From a checkpoint of a small image classifier: patch size [2, 2], width 128.
Rows from expert 19 of block 7, named by matrix and row number. Rows with one number belong to one neuron. Each number is 500 + 25 x the weight over the matrix's rms, rounded and kept within 0 to 999. All counts start at 0. Numbers have three digits each.
# up: expert up (model.blocks.7.mlp.up, 32x128x128), inputs 0-127
# down: expert down (model.blocks.7.mlp.down, 32x128x128, transposed), outputs 0-127
up.26:516514469454571465461506505433599522538514461553603508501479503535535544450478512471562501417463485515447464432431537424474509466459543542558521507508534490538540519425530463462506553457364488516500478555559405482450416494483469509521544522536473527478512611521482539568556473577496500395495497506526530372513537522485479528504477509518514521417489503530509542589511498473486509531440
down.26:539588462525442562524510619440497520468481443476512470506537492551585523539451507508534565477574475451471515471482566588498561582513390495500493468573478466445562557611511561532425490492441464449519549520499537425453428475478537517476452528535580420485477494459588566513440577553501451494446544468445495491429447445538457487447437483574460434469463510450554487479496413531430531477493
up.27:503499512498511493504501500497496494505487494514499503495501501489507490494509506508498502497495506499498504509505500493492500511503508501500504494501503500492500514502499491506493509501499499513519484501514500500494495507507510501501498486493512502500507500491495506503505498503491489517511502504498502496498507503505504499486499499497501511495494493507497501496491497491493496499491
down.27:488502496502498506495509499502494513495503498494499510501494500504498516499489490495502494497500495500509505490499501504504500506509506498509509503506502502507496490508499484501500507500504496492492512497491507502502504489498498495499491514498492513509496500506497503504499500494504502485489494500506501503499499493500496512509502499506496490506509494503492499497499490502492497499508
up.28:482489495437501539533510545494520486474495496547500517498505478465488515458463525531499478463479504520443566506508488487474481485491508509507491492503513522513492533513490482462527536530500518558542449515535504516513478486471483466504490468465516509513508495506501520549519490502490442480489496517541510502526485527490506525527508469480503524510503464512511479531484499456477529514499
down.28:514533515517506488478532495510483512491489492477489458519531497524517532493463492514524507517532516448512487479433489495456512524534470476484545521514498526515504496511466524492484497465498485500528565536504552489514509502498527506527494516527523444502441508427512474458475488493511508526471527518478490508467502442513521465450464518526455484485494493502531522495512503478461519499532
up.29:475470504490505520529500506530465508491499492522507503477506511524489502477492494516477490491479504487501554502518503515479509493533508510497487495500513498493471479515471496508490498507494513496496508505494504486528502498517522466469506489467492555503486513487508520527499502476488491520502500496487514503537515489477504518544496506483507519517479511496510495479488506489499525506513
down.29:504501507497477487457476471495510507509485497513475487530516502499513528482520496503516503513498508499489451513483492475479503485513495511493505544460526519527526510485482535514521490486491482503513494504501509508490516507492469521530502515530486488480483509477498479462484489510504505499495498496528482480483516492484508483463502506507490501499523518492523505509506537507507517516510
up.30:498497506505499505499498502500502509504502499498502496507498497515499496507497502496497505503502495501498499498502501504502504497507497498502502506500498500505497496501504502506497498500497505493502512505497498501502500503496500498496497502498495492498499499504502498492501503501502501498500496506494499499494500499497502499505502499497494495498498493498503502503501503498503497494509
down.30:500503499500501496504499502494497493499495497500500500503498503496501507497511504498497489499500501502498504501503500495497500501496502502495492504496506500499499503491498506498504500495499496502496493497495499502492506501501496500498495493497500511500496507499503501506501498502499495507494502493501506498499502506497502503499501508502511502501504506499496499496501500505499499504493
up.31:481466511462504545529496505513485513477500496527503507499519501505484513470471499525488487481489498498484569492505487511471488479514498510499505499514504504523479494520469501484508505514502517499515503513508510500528510494493500458482499484456489527503490513479503505523510490485501485505496495503500513511533506487480502508549498487485500510524492482499514490507492511480488538519527
down.31:510513514511495482477491464513486486514489497488483477526512501499525522486496486501515512521508522486495463499459492478463511487521483498487515538461514538522520508477485528505504491481494493522506518504511503509507512527494488518530501509527490468481468523460494471465485487502512514521487505516514484486483511495479521461445485529505475504478494508501522528514525524492491519507499
up.32:568503472547469544491513537455584523485479516426554507447489449528524462572489492485471529450517455483496508465564494514538455541488512564521484454534470483512504536495505537495474526515489430503467535433547434473483460515446489549455448475492510468544523526479543469555468593526529501495527490538505496488474507526476517531527549507488551442555508469507457471558548461504522493482442
down.32:485463535455497504494496484520479507478492511553453498523520497481412510478488521512501469510503517532479524504483459485494524456503532446483521523451492494505453458452556446499497476469530596522504524537496547543564543484479474493517473476520472515511517495532439492530557402525515507537508513475464495564498452491501538451507462517474452507530546511553518488489512535483520529561550
up.33:494480533522542510494482505509477498528499484489511493507477508504513516484534479521492498488495501505524495510508531505494547507507497495483504511481517498521491477489500503532486517490480496472508519481476511486500511531538533503463509482490505535478484478510503511444487510475492478524507502509472514475517529485472497520504483535481496505485469489474501520473487489524495509491496
down.33:473496493481459530476494492512483512480494494524491522509492508503503499493495495491492481510490513509487504506499506500501476485499509509482472511509511506519524497500466487483529501504497493503482474497485515503505509482494461512541509516498467540506503514507497504490476494486499546456471503474544505491492510484480504520512519487509505505511536517497511506487491528505526500512521
up.34:489496424413560441410485489541529608515436454512575496508516520528507499499489501558523514437516598508503448484436464523518486461479560536519555517560450550546511489475489453441517556451362416493542587483519448399557502502495486526518538532554475458570535554429521466435440595501507544458517553505464528375461571529522443440449543495522534388514446480506501473502438553453490537486556
down.34:523508440562512496608489552437507441453474545501530492504459466467437418528517512534473494482487472506481584516574567521527507525446451508572489456547494463438498534463593539529438527522555569564499448456519447476406466472449518521460546423475535453496567506499497546579492577508490406514535462552526531586451511572549489543486523492500525462447459491529440475504543457515462518465417
up.35:485496503469495513510511517499506518484493494527509506474510487496473501488478500511498485490497504520493545487507501496501483490492506512518494485531503501513494502507486495466498515505504498524520484504523500498503493485477508478498509485475502518516511519498494502525520499503493475482505492502521511499514506512477499510530509470488504495510484479511493486516498502488490527498512
down.35:506506511507511487490513491496497500500491505480486472526514502491501520493492491509511509506500504478506479495466495486471519506528488487499534527478505522510498492487512521517495499475507503516529539517500522499512508499489505499503488498516515466488467489476495491476496489496509488534484509521494497492478499484513516488454483515509472500480503496503517515505517511495467521501514
up.36:555508418548470525489531515520548534455487517401554494415480439571505431594507504483467528500520530429499483465528469526545425517500505551515476498579473486488522571500460552454463540498490385501480533429580469468494474492483540568492488493466502472590563545398547446503434611501524541514534463536493500493435538502470505478455544482514562414574473499521470493523561510493514534507459
down.36:521424507457493499502514532459545495400467522622464499525505488490375470512507569532535506477522505502432558528542454503521556470474538445531515459492527435449449484449597424538473501490528642529527531548502506544544487406413498486478478434477520505576607475544435531563557427559484455528554469494468530607493428497564506473487458463503463465552556492532496417453505501512503533554575
up.37:593551536540479450506534479449510434543493522480480455527459566450556477545553563464510506502571437524465395477509493457545506541454475488450499474478525444478474517504553518570452429531511525528455461522461514564485500497496512558555409507547555491471466415577501515519523468517460511518478529486583477514454454485531497529427462469524483574439561455513516488502564418515530426482481
down.37:499522514550522512585524522458524490487561496493599511457445442485494420602526492466469477491501451524531545504561580516552463574398495436518490393595406466474505507513522445480451546533508483445508476501466494483429487479518602490490521528450554446512558470541531507537535525485472516485526472493454520569535493524550393536558493434490511505466458473490448506518490451532498438419471
up.38:486468503438494562521485541485515534473502501531497527501516482479483521465467504514505481460493505516455562500507486509488485485506507503496507492515493506528493519514497488472526518514504516514546486513514503500526501502469475461481475476474509506496508504493511504536501490502507468483501495504511508500526483487485503531551509486480504493522523463502512481528485506479482548519525
down.38:506533515506510486483509472535462491492490504472480471511518485514530528472459488508515509510519521455492473493438488485458504506515470482479532535496501548506529497503481532495486493491500501530494532520520533501530508526503507515540498509534510459480432512443501464472479496490512518511480520529522487497472518471497533451459459516523448506470473489505534536513521524474477524509504
up.39:494496489435563488495523535454578500558507498565587502497468496479512479476486509505534487430431507539424511455482537451528475441418528545509503448530511495550512502473557453462486508498420519558534448541565442526480436490457471531517549491504475539486576533536499548544544465514477519440537497533550543415513521569470447517500470475493536563401468491524481524584515535453512487475430
down.39:555574481554474508494549554415516521486508491472533439474536472529538521540460494501522577466497457423512491451455585547456529611523412489547560479607463465449495511579463530532394514460468455433555555534481547428472461470505567486476457530502576429504473487446547511506469536511497466504465538537434553500450502442539460504465469479566507434431483486453515500483524474524433513456500
up.40:483480529521532504485490504519465499523494487496507493496485510514505506483523476516495501495485501501508498510510531510489548513518500496495505513481520503510484464501489499537481509493483500469502510490476514479510505523534524495475514493490496543486487482514500515460486513477489490519507500505475521479525529489480498513504487533493493503491471502476505514464479492513504504487500
down.40:478492492481459518481485482500496513492488493527493525513499513505504505488515500496500487515493506510495489512501510481501475478495513516486475512503516495522530496495474496479533499495498493495493480499494513514501517484499460516541517514499465538500503522500502500475479487498494534459489496468540494492492512486479498520509523481497504505512533519492508503498486534507525508522514
up.41:480472515482501530519491506517476510488498494515494502498502504502485517476491495514483482486486506488494542505507498510477501496522502496488500504501505501512479491507471504496497514508495507495513503497496511495525516506516510466475490489469492536502489496488504508499493498475492481518498499501483517503525522485475501514543501508483508512523488488493522494481495513488499529519512
down.41:496503505500481490475492472517478494507489499500482495518509509504515509486498491499514510525505517491495474500474498481480499485515490513488503533481517524513528503497482520502507482488496496512505502503515508506507506514495477521537508510519488484487476521468500479468483496495510521494489502506528487488486508500485517474463503507506480506489506510490512516505508523494501511501504
up.42:498500495494496503497494494499501494500502507492496498500508498501505497501499500504504508507508501504497492501498496502495501499492498504502505501501499503500506500502505510498502497504505501503493489500511505496504497499495497498506506507507496493500492501494501498495500509505503501494497499499503499502497508501509500488496501494503498497501496503497507500502499501501501502495494
down.42:503498500500504493505507505501515498510499501496499501499496501498500500497502502500509501498504505503502507499503497499506501500501502499503501496492507493498496502493505501495500502496499503502502504500501489499499497503503500499498491494500503493503508498502498500508504495502496493507510496501495500498496495501499500501496497507501505499500497499505497493503501499504503499500497
up.43:482479512469500537525494512502497519484489500521496512499504498490489518475481494519497482481487506501488558499510497505484487493513504499493500496512501501519489502516482497480509512505504510510528495508507503499518508498493494473485489485467502523499505502493508505518497490490498474499500492501501509508518503487484500519541504493489504508517498477500508489504490507484494532518512
down.43:502512508510490487485501471518481489497492505487488475516507499504513513489489488503511506521508514482496476495462495481471500496512483498490518536486507530512519503492482524502493488487500496523502512506514512505511508515495494512530508510526493471488469519466496478472480492493512520504479505517520492495482513490492519474460487515509475506481494510498522523508523523493486515505504
up.44:518489519527513486475478483491481461516495521476501513506481497460540506511539499501482524479492501506518447522500525488506524517494501495504526497493487521497514478490502470539478487488500490501484493485486492496508510537505504539498484496512505493472492465520491477471496501505472512521508523504526509492494505514492514504476509526492500515473517496481466524492499494520520471477490
down.44:474492496480486518508504497501518528487511482533528514466495478504489484521505501492493477498485497510505530517525509510522466486472519521503471472538482486517504500498480467460515519520492503480488473489497490491498505488499507494523530505474477544516531523500504506506497497494481530462502488479496519502513524492489474532557516469497532500515501486486494493507470513505540495503496
up.45:504501500508496502493497499498499504500509504491501500503494502504500503504501495495494502500501501491502492495497503504502502497505493497498502508491498504506500495492496503501501496500503496493498511498495502494501500502499497498496500504505494493497499500504504498489494502500506504499498502499497501496504494500497506498501503505501496498497505504490496506502506502504499499493506
down.45:502499492501502499508497504497496494497497497502503508496501497500502498500504508503494501496499496498493505507506499498496495501491502506497495497507498497499500504500497499499500498502496502502499489499504501500500498502500500508502505491498498506501501503498506499503498504501495495502505501499501501497501505500494503503502506499496506501502494502500500497499495501496505500504496
up.46:459436540445516548514476480552448478502474467554493465532508537513487506465519498532522487512496508520488551504497501504409535470515509515468513519479535532522455460522454506539522484522473535464519477528463542510587540491557503436501507524419482578486429506480515538444515490435486506501477507492485526490565550482460460480519471493486495542519462493472559499461449533476517541490548
down.46:482459531481471528449447489504501475517506494501448520570518505470517557463485475471527510542531538531489469473460481476475564449515526486501525550472481522556530507460505490472530484453484497486525536506490496525526533522484450519535496538529462471482481515502480471458489458532524538497468476469497496487468459491465503449445491535470479500522560553516507545494512557517499522518522
up.47:498495506467510538490521526485515544491490462532560530446514455504485485521481477503500504473490520502487548488501507495535474477461499522522475476573474502522526509508491480436483537491479484532540493512560503488500460487472515508509519489476514513540549531481501473500526497524496486467524496504499512471491502528449488481521529451508497451491458462505468486537512502477481530500521
down.47:519488499497543492477519526473505493487483521458467480536516499487497551461489499515527529469488493445499510492476501489458552514564477498518566523483527506506466475505537518547484489453504513522578553539484535497526495495461497492449447461494533477489486448487498515515492478484523461570499505530497534476472481482502510518457478532520495487480513461491516501492522516524429544485515
up.48:472488492519499507507482499498491478466509504498507526493487479523492529486491493493496497499469493495510519492500537490450504530529520499546492531511520492470514493519455498507480535493499479476490468499509492473483479484531517471486512520466493534501478518492503504518499513513492471471492474487504507509541518495491506506520527503501494499520495530486492518491492484498494527521502
down.48:505507497483491494485509485521505541519480487505484481504527524517515518487527508518517498502509498482491472516491481496492473490528488510467498507455531514525506491501486532511523475486489493532514520523509525502517504501491474522510479495510508502485474505473515496454486486496496505519507517485509468476494521474488519523461485511511484504501510500491538491500478514483519508509522
up.49:510495500518501496485494500499495494500508508483501507504490496494516505508515493488495508496504506490503470504492504502508507505502497498498507509494491508503506498493495489507500497496496486488495508492494498497498502519504502513496500503510502486505501486503505488475492502503506515505496516502504502494495498507500505494480507515499499495494516505489489510495509499504502482491500
down.49:498497491490500505510499501499499501497502498515504513488500496507501495502502505506491494496498496501501516512513501508513492494491503508502490486516493490499501498497497493487501507511498509503491489495506494500498497497497499503503514490495492519507511511494504502505505504503493499490516497491499503501504505498495497511527515489501509501506492494494495491499486496494508498504497
up.50:473465541527527501462454468501499468560495510502496525519506497450521510485542473522512523498438501551546472515510542484487520497500531509502529497480502516531523430505500497537498477468511491483497469462480503483512528555534474519485515492505473511445466451517482466447506492494476499512511495486504501485525548544481504510524518531459523545486490504474451528497461519526534463450473
down.50:459471514479498513490518481508511504473482505531504504474495484499468479498503523500474477485460494513490520499515498489495458489490536527519490495517519501516468489510453468496511518543519513496488459493491514503523518483511504472523517501443460569529505495530468505501491486467470520461475487512561533508514534481492498542538493467476535517523531503503502492494489536494531499518502
up.51:555488470521472575496524548436577558484472496460576521434496446540489454574503477489490533441504440486481530465577503514560460533478495568526464436541476466521510529495515523487475526510484481491488541444548428469484448514440486545455457458481517474542545543472544481552476568538522489470546484539491504483483503510482514547538535489507530425537506457513437464567529462508507505491463
down.51:489469528449516512471491499515471485476494530520439502540531499463447559438469512525525499470498535520482504494447460486460553465515530439487567530470499513511457453466554447503484472470533570523515543534478573542583542510472469483486447479533495507503475464527441482519545411506534495544477525497499525528487464481487541440494449529472460514520553477529529494482507555511481551542550
up.52:483485510485506523520502500502501523503489500511509499496502497507483499508489488512500493494490495519496539488518493504499492495495508502501491489509493497514491501517499506497501503506498509495508510505503491499511504487488493495491497499476495513504504509498500500510507501493501496494508489501500503502512501495490490508522502483494500496507489493505499485513494501492502511495519
down.52:509507507508496487492492486499508489498493501492486486516499494492503515492509497499502494508493509496497484500488502485482511498511495489492511524473513509511509505476496517508503498485507501517502503505493507508497514504498497500508503495512499494487483503489491489490493483502504494520487501503509498505491506499499512497476489521502495509490512509503502518502524520509496513508497
up.53:509506477489493495482495501498510513499523505487500497511507501506506498516494498487499512504515513505505469487489481512503499492494503501495508511505486511495507512499500506484504500501491477488495516500498496495506505495489492495510506527517503474517498503494508487479490521504516515493483517500496492480490484503513489477487510491504500480511510504497504502512511504495495500488515
down.53:510503501511517496522504512502493480507492493496510495496494497493492502507507515505489486493500494507499530504518502498512504499494501504503488495479512491495485501485530504505499495492503518520497495494502479501494500500490497499488493470499498495497506503510498508530509501508490475520521493498487494520502492511503509516497498515499502500502497492514488492499505480492506495504484
up.54:501539457467505502483557545472532512529529441516533492463458503524511472514502505473539507504520518455428511490472521452530458456458463520465458522594515472522529515511540536404457505501458511576528420542587542572475431483509533531540527479501519542495551503483546504486519455496523519473511479516522532459474507521420456466490511447526502533433428459470522523550558517495484519512457
down.54:542502491517503483482529540405521492483483501486506499543528512510505530513502516503562573476524473436511520460474557511467554575543462490553559459587497456456493497551522475567425492425477493439587580580455531460491468457461535497461453494462574434509508465491522527527512483526494465520530484500457556498462465470533434512456474482545484437480508480463498487457500475548407507443526
up.55:479465507471507543526495501524470505488490492527501491505509508512485502482490501519493492491491495499484555499511497515453499486513496512487498505501509509508472487519471510505509496517493525484509508514494517505544513493512505457482501494453492540502476507476514516497506495465500496513500496505490515497537519488477488500537492491484503512521478493488523488490482516481500534504525
down.55:506499514502477491474479478497501485519491498500476492530509500494519528477507487496517504525510517502495473494471501475479521485514502499489510542470510522531528514472490523500508487469494489505510513502500492504494516515484481512528503507524482476482477525477488477474479483513506508513488490497511490487481499491479515478450488525497486496492519527498514523510526534509496510506503
up.56:499491503512503502495495500505493496498495498495507499507487498508504501505506491502503504499496500492501498501498507493495506505507502495502503500496505508506498489497497486517495495495493503492496511497486502496506499512507501509497496497499498505496501488512507497496485499498494507497501504497506508505500502495494502508497500511500498499498504506489491510494495496505509495495502
down.56:502496496491492503499488491493510503500506502516498500497502495500498501497514507504496488505499502500492492514506506495502491490485498508492490503503502495513510509486491510484512500500498492507492488498500504513488507497498496507515517496508490514500507514486500495487496500496499506488499496497507502493503514496493486504509509495495513501502502505489502494497495517505510503510495
up.57:482474508508506520510492500514492503503496498504507498505499504528498499499499482501500499504488498504505528497513506508482504503515504506501486503493509502502489496518490503513496501503495506481497514500499504496509498493511502489482511502477491521497488507494508506504499511487494506504498489499492504499521512497491487503517497498497498505509476513485505493492491501500504509486515
down.57:504502499502483488484487488492510509505485502513486495511506497500503522485523507507501486500491508503494476508495507480495499490503505509483496526470526498521513504469488525501511490473502493514502492501491503509483520497496481513521508495515484512485494506492496490476482477505498490507499496489517488491492515495486512510475495519502509501498524522504501508500506524507518511524495
up.58:463471542540548483457456451504470451575498494506495538520515503446525513479557460523496523497419501554564459525500552495496545491499530496499533497466501519522524396497521492562488476457523509481477452457484507470512534560544480521487538475510480530430458455538470471434522482507468494525516504471501500489528559547493513519516499552466510547460476522480444541478460514532542446456456
down.58:430458508457485526485522469509514517459494511551502525474490494504460460507507525492486465500451494523494519501521491474509431479495557526531480485533530484524485489531446449475534524548515511478499451499485521500520511461517508469536525516419461590551533487530466509482485468446461545442474464500583537500517554471483482559550515438464547525533546508494506483496453563511544497513526
up.59:483482517502516514529499506504483512503495493511506504491498505514501504486495489506492489496483499497500537494517502503491504504513507496497485488498500489505486505511497502502496510503493504488503514500498498495497493497505517489472502490475499530500502507495502513518506498486494490517509489499490510505516503486485496513524494504487502515505477506499497496494496494499492511498506
down.59:500511494507469493468489483498500510498488506503481490515503499501502514492516496502500490508490505501493473507490508485489494494516494502487501533482521505514513495490478525510505485479505495515500484500495523507495519499493477510525489507513482511485481496492497488476479489498505508501484499489522492501486516497486515512483510510507496500495527511493514510501515518505509516517503
up.60:472456515464506538530504495521461494469513495532504507488533504508483511461463516532468490482484501483479565487498483519453505471521507517509514493521509516512454479519448487493500509528500526495495513524509511500547515507503525434476502483447487536516470520473492515530524493476490490522489500509505526507546516477479517502565483487468501528532491497503511501488489512462482542518529
down.60:526512529504487485456479459522498503533484487492484463536517513498533537480505472495523506517512528499491449508457480472468519482521484503473511561432517549534524512471485541512518485473482483522512512505515484507505518536498464528539497516548482460469455528458490466448486487505507520518500510513511464470482517492472521447436486526503466514471495505494538518532528533481502512507510
up.61:467458524467511534518492499538455491494493481538503475512506520514490504473504496526490493503485499498496549498505505515428515479519501512490501508494519515514460466523457514520498497520484521470504504516475532498564525497540524445483512505436487566500452504482511525472505500451485497517487505504483526490557535480473482493540483498478501527518473503476534502472475522484502540490537
down.61:492488521494470503462464475497501490516488491509466504550520513488524542469507490492523503531514529516490464492471498472480527471523512501493509546466510520543537509467486516495528482459483486495521519508499495512502524517490459525547506524530465477471478523481490471459481471515512528500488486471512480477471491486468508468448494521491480503498535544500514524507514550511507515517513
up.62:550513433550464542488531528500559538467486516395551503414490441561514438591492490471464542495518499442500495463539479528539426522501499565521471485571469481501524563513468557461465534512495403501476531421585469467495466506471532556476481482470502465573547545420551452519441603512526522507537462541496487494450538507464519500485557476506554418565484493510469485545558496500515530492449
down.62:522432513442496502486515532473536498410473518604456496530507486482384484499497564534536497475526522504438549520513447496505561467486542436517523478478517453468439486448587413528481498478526625525536542565490529543562502424427491487492455447489511503572587477545433519550556412552488470538537490491462531587495419484547513453486447477492457475551560492534507427455506516507507545562586
up.63:561511423560464549492529531487566539464483520398560502419494432557516440597492487478462543486515491448502495457540477530543427527502499570529472477565463487510522560497473554465464535512492403496466546408579452452494465503459519565475471484477496461579544549421555454529436613512523525506534470547500494492446533510466522511490558490503562411570494493514458484552556495500521523493444
down.63:511429523440498504491507528485528503411474521607452494528505486477371480492492561529528488476520525512430548526515441498504553461486542435509521486473515458471437476447588419523481493482531633540523532565497529552565508432441487483490464448490502513560586474543425517555562408549496480539539488493461527596502421489542522446489444479488451487547553494549514430460512518496507545564584
up.64:493492484458518505489517524505513506518492505524523502497492500481500473493491503521499498481486520519477512493508496493512489480460509520496500478529497503504492498509526484469498513504470490528516478497531487509520480497493497510505518497497495520518536490506504508497500511489490513484516502519521518461501501532488481482496504471499522508479472493504492486509488518475499502489498
down.64:510507506515486496501509515474514501508492509487495491501502488492497519495474492505525531499490497489506508481488524508479529514512488484513534504531507491497493498509501509505467502480514502488511524502482501491491500496498509473488497499497513489498497488495491503516495499513503468492500495519489522521482490485512509496490484503519503493479511491498491511501518495509473518489492
up.65:513504484480512487479499494499494482509509513493496502499505509488523488497507516496505517504512505501495467496493487494515491490479502517493506500515497497487503507501519495487501483511497489513493476497516497513503498508506504515511502500517497501509504487493502498495497505499500522501503513505519502482492495512500500475481501493499508507486497504501503501497505506494498484491486
down.65:498497503499490507511504515488513507500504493506506512492499487496490497506482499501513514494499497505510527487507511518512508501497501492515504473537490487492495501515506482494483506500501511476498511496488487497501491490492507482488504507489501505501515499512491515521507501509495492478506485494484511515496492496506487506517499486503506493500504487499494498502498484509497505490496
up.66:486491508478497512517505507502502507503484496520508497489507496496486490493484498514498492496490499511498536494513499499497491497489506504503496485520500494507494499513496504486499507510505506517512485500512498502506500488488503490503501494480501511507504503497497504516509500494489485492503492496515504507509505510489493511520504476493504502504487487509499486504492501494501512496504
down.66:505503514508501487489504491499504493497498509484487482515503490495499513496497495505513502509498505490501481497477503486481511503515498483498520523482510508511503500485497517504498502488508498502512518510494511501499508499499501494505500504508507480498486497493491492488498488496505495514484506511500498502490496491507511491472481517504484504488512509501501512506515514502484510507504
up.67:471463510488512527512481495523494503512479492526500503510498508516497499494513486513510495506485503512502535500514502505473506495504509504493493505489516506506489493519492501514511497503488509477510495500493507499530503493515495486484506506466488531494489502485513508482494500477490496497504492493492503500533515494484483495513489500493504504513476510489520492485475509492512502487512
down.67:499496509494482491478492485500509497500495504507475501513507494498501521484510502497512493510495507496492479497485494478489503482508509498492504531474527511519517504471489520496509497482505501509499506495494503505501514502489477509520510500512476514499488515495486486480481468504502501499489492494530489499483506484490514499470485514496497504508524518505504512499518528515510513518502
up.68:507500493506502497488491495501497487500511511485495505505497495499511503504509497493497511499507504491502470501494498503507506498494498501499509507499494508496507504497503492506501495500499492497490503496502500500503502509499496509502503507513500486503501488502505493480488508502502513500492506503509499494491496506500507488481503504502494496496509504491497502496504502504501485496495
down.68:503499498489502502511498505499506502507497492514505507491498498502496496498497505503502497491502502505496518506511498503510493497491503508500490486510496488498498502497502495490499504501496506500494493490504487498497496500502499499497511489497497511504513508497497504511501503507493496493515497493496508504501505501498497505519508496500511500507494491497495490500490497499509497503491
up.69:457441532469528526495470476550466485531474476545498503526505522503505518463527482525532493506469513534519532510499512500443532486503529509489508516472534538519483461522478496532523495490478510465514467503478526491559520497556492475497521516453484567476452501492503520440509491463481492493492502480490511483564552495473467487509486501484502524511465511469535498471435520492521505472525
down.69:468459516463474518461487484504514500489489507523448515533507506493479528467502505491522492524504522515478491491479473470490513454525540496497502541463518510537511499466494491480529493474509514500516510505500506523528522491480457509539508515502460520509505518512469488471487441506509526485479471482532498504479486477481511484471497511479488502529555526513516511491504562522511517538535
up.70:519502495456527479504521523474531406573505529525501503511480519439539461496537536492547527493502479544438483468506496448531486460432515539473511447522533466519492501509588507499459415522497536563495402511538481569490469512468481562539495469505493540465529452539504534556531448510454518490543503510589516483498478569482480475464482464478528597433499501512472507538536505482543440446420
down.70:527531488528484488504553518432554530489521492509581465449503446519493480568499501494530544475487462471523506455487582530495498580481481479558530431637448455471490500538473458517405529478483465407530526534460514446474484461509583476500514540457553477531534488501510511507502499507471493462520498510445556520507520468532421522525498448529521464455490478464481500499501476538490493431513
up.71:468471511503513519533493510521472508500493488520505517488506512517496493486499492512479496499474504493504557500521505510479508494527508505498481495499509493487479490524485492512490503504494514487507514499504507488518493498520522477464508482459496544495494509486516518523503499484481487525515489494483510500529502492483499504531495500484502512513470518495503498487485502491490512500512
down.71:505506501496473491457489473495510513501484505503473486521513500505507539481521495501514492502492503499489458503486503480482504491525500512489503541467531511528515503483477536519513486479501482504503491504491512504488518498483470514519492512518479510488478503486491489467476485500507501498487495489534487483489518482479514507471502518511490495505531514487519503507512526514507519519507
up.72:474468508481502520531501511522462507487496491527502503473511512511493507468490499518468487484476505487492561499516505520478502494525503512495489491509504492503466480520469496498486502514499512497502507505497514498526507498511523465468505482460492559508488509482510523524501498472490492527501498502496526505540513486471505515551493500481510521516481498497510499475497508486493530510513
down.72:504506509507472483462478470492507502512486504505474481537515509501515533485515488505524505523502512506489456505473499477470511489518494503493511549468528518527527511486486538515515487479495484509519496506500508504491519506493474517535500519527483473472474508477489484455480487505502510500490485494526482484480512493486511482460506511505481502490514522487519509516515534511499517513511
up.73:486456505432498569522493534490505522452510510531493527501523484475486534448459514511492481452489504503444565503496476509465488480519505496495520496505485518526474518512478472468532527522503520523540484522520509501532506514476477453475463473466513500498502502492506504550514484500504472493491499512506516512538480485482511521557512484476501508530528461517517483514487508463470548535537
down.73:512540513512498484472503461548445495509489491469482468517516502517538522480461474509518516518523527460495469498434491487457506498517462496466524545484504556514538504506479542496485481487492494524483542518526529506529513537506496526552503512554499450474421530435505459458475503494520525508482531529519473491465516471491534445443462519525442507463461490499543536519516521464480521506507
up.74:472468529532525504480469485517476494531495484504511509504484499507506503493544469520501508505477507512528491514511539507483543507514507499503506521485521508512503450505485494542484506482492502460501492478486512476507507523540520495477525500485500541470476479512503501438497506492479489512509497489483512482529545495477502508505494529487491498482469510467488523471476495522510492469497
down.74:471491495469484512481502483508492513483497493530491523501499515513496504489508513499492472497489498503488499513503495481506471477497520517487477504506533499522514493503467490479535498506497493496486483509489517510509508486499479510536520502487464553512502513506499503479481478486489526459487496477555500488498511473480493528509506482492509513520527512493509500499475533496528500533517
up.75:476462513475517531523487502531473499502484491529498493511500513512497503479503494522495492497486503501499544502515500514458508495514501508483491511491517505504475487520483510513505504509485517477512503505485518498544511498530509469479503499458490549496478503485513524481500500462493494512500497504481512494535523482480481499529489499485506518518472498486524493479475516488502525500524
down.75:496499505497470502471486482495501498502488496506470500530508499499512526480509493496516500521508519505494480494472499482482514480513506505492504534478513516532527510475486521497510487473500489505508505498496502510499520504487468518533506511515478495484480520484486483471478478509505519494482492487526489494480500490474514490463493515496490501500532528493512521502515534514507516507504
up.76:479467511453507550535490522512489513475491491526493512511508502493486517461476509528499483480498509506468571508502491507467487480516503504477501508508509508512482503521483504482518514511501527516535493516514517501536504502499491472483475473459505517488488503482514514518504490478505469502503492502500509505527501484477493508545508488479498516523491465499527486510479508464480537525523
down.76:507519517508488492466506468520479485510495499481482475521511494502529527477481478500521508522516529478503473480448496483467508492516484503482519542484505545529527510480474530491501489477494487517494530505508506499514517523490485518547508519532493465488446534449496460457471489488516530504472514517522482481473515480481523460449478522512473502481495501499522538514532529491489514492501
up.77:472487510478494527516508514494513517488497493529519522480509481499473500495482489506503485486483496527500550480513508499495477497494515508515491481539498499515509498522485498470493520501513494511515485506517496495500492481485498488504517500468493521520512514496500492519521498502489475469503476491516503506517499505477490514541511467493499496520488487512473488523493496480496524495514
down.77:513504512513515477479507484506510506497491515484483460516512494499497522486513498511509508500489505472498465508469488487473513498526483484493533524463513531511503493477505526529503491475508504527524532518498523495511509504485498503501489493518517466483472480479490482461489479497500494539495513522507492495480509491512524494454469530506475499472503501502524512504518520505479519505517
up.78:520496512528502495483492502493494501511501507480499503508485500494529508507519498496489511490500510489513478505493514495499516508512497494500515517494497508505501493488496486515495506483494473488506521484481495490495507522502506510490498500507509484490502486498505491474495507496503509518502510504488507487498498493493502496483509524500500494494513497476484517495516495517499490489502
down.78:490499487492495517511502496502481497487498491511510518489501493507501497505504509500478481499501490498497522513514504505512482496488502518500480490516495492501500494503489489486509504514499508501483480497509499503501507489496496504507508493485483527508510515501507509516499506493492511487498503489511504501507502500489495522534519488499508498516502505501498494494486492484518490512489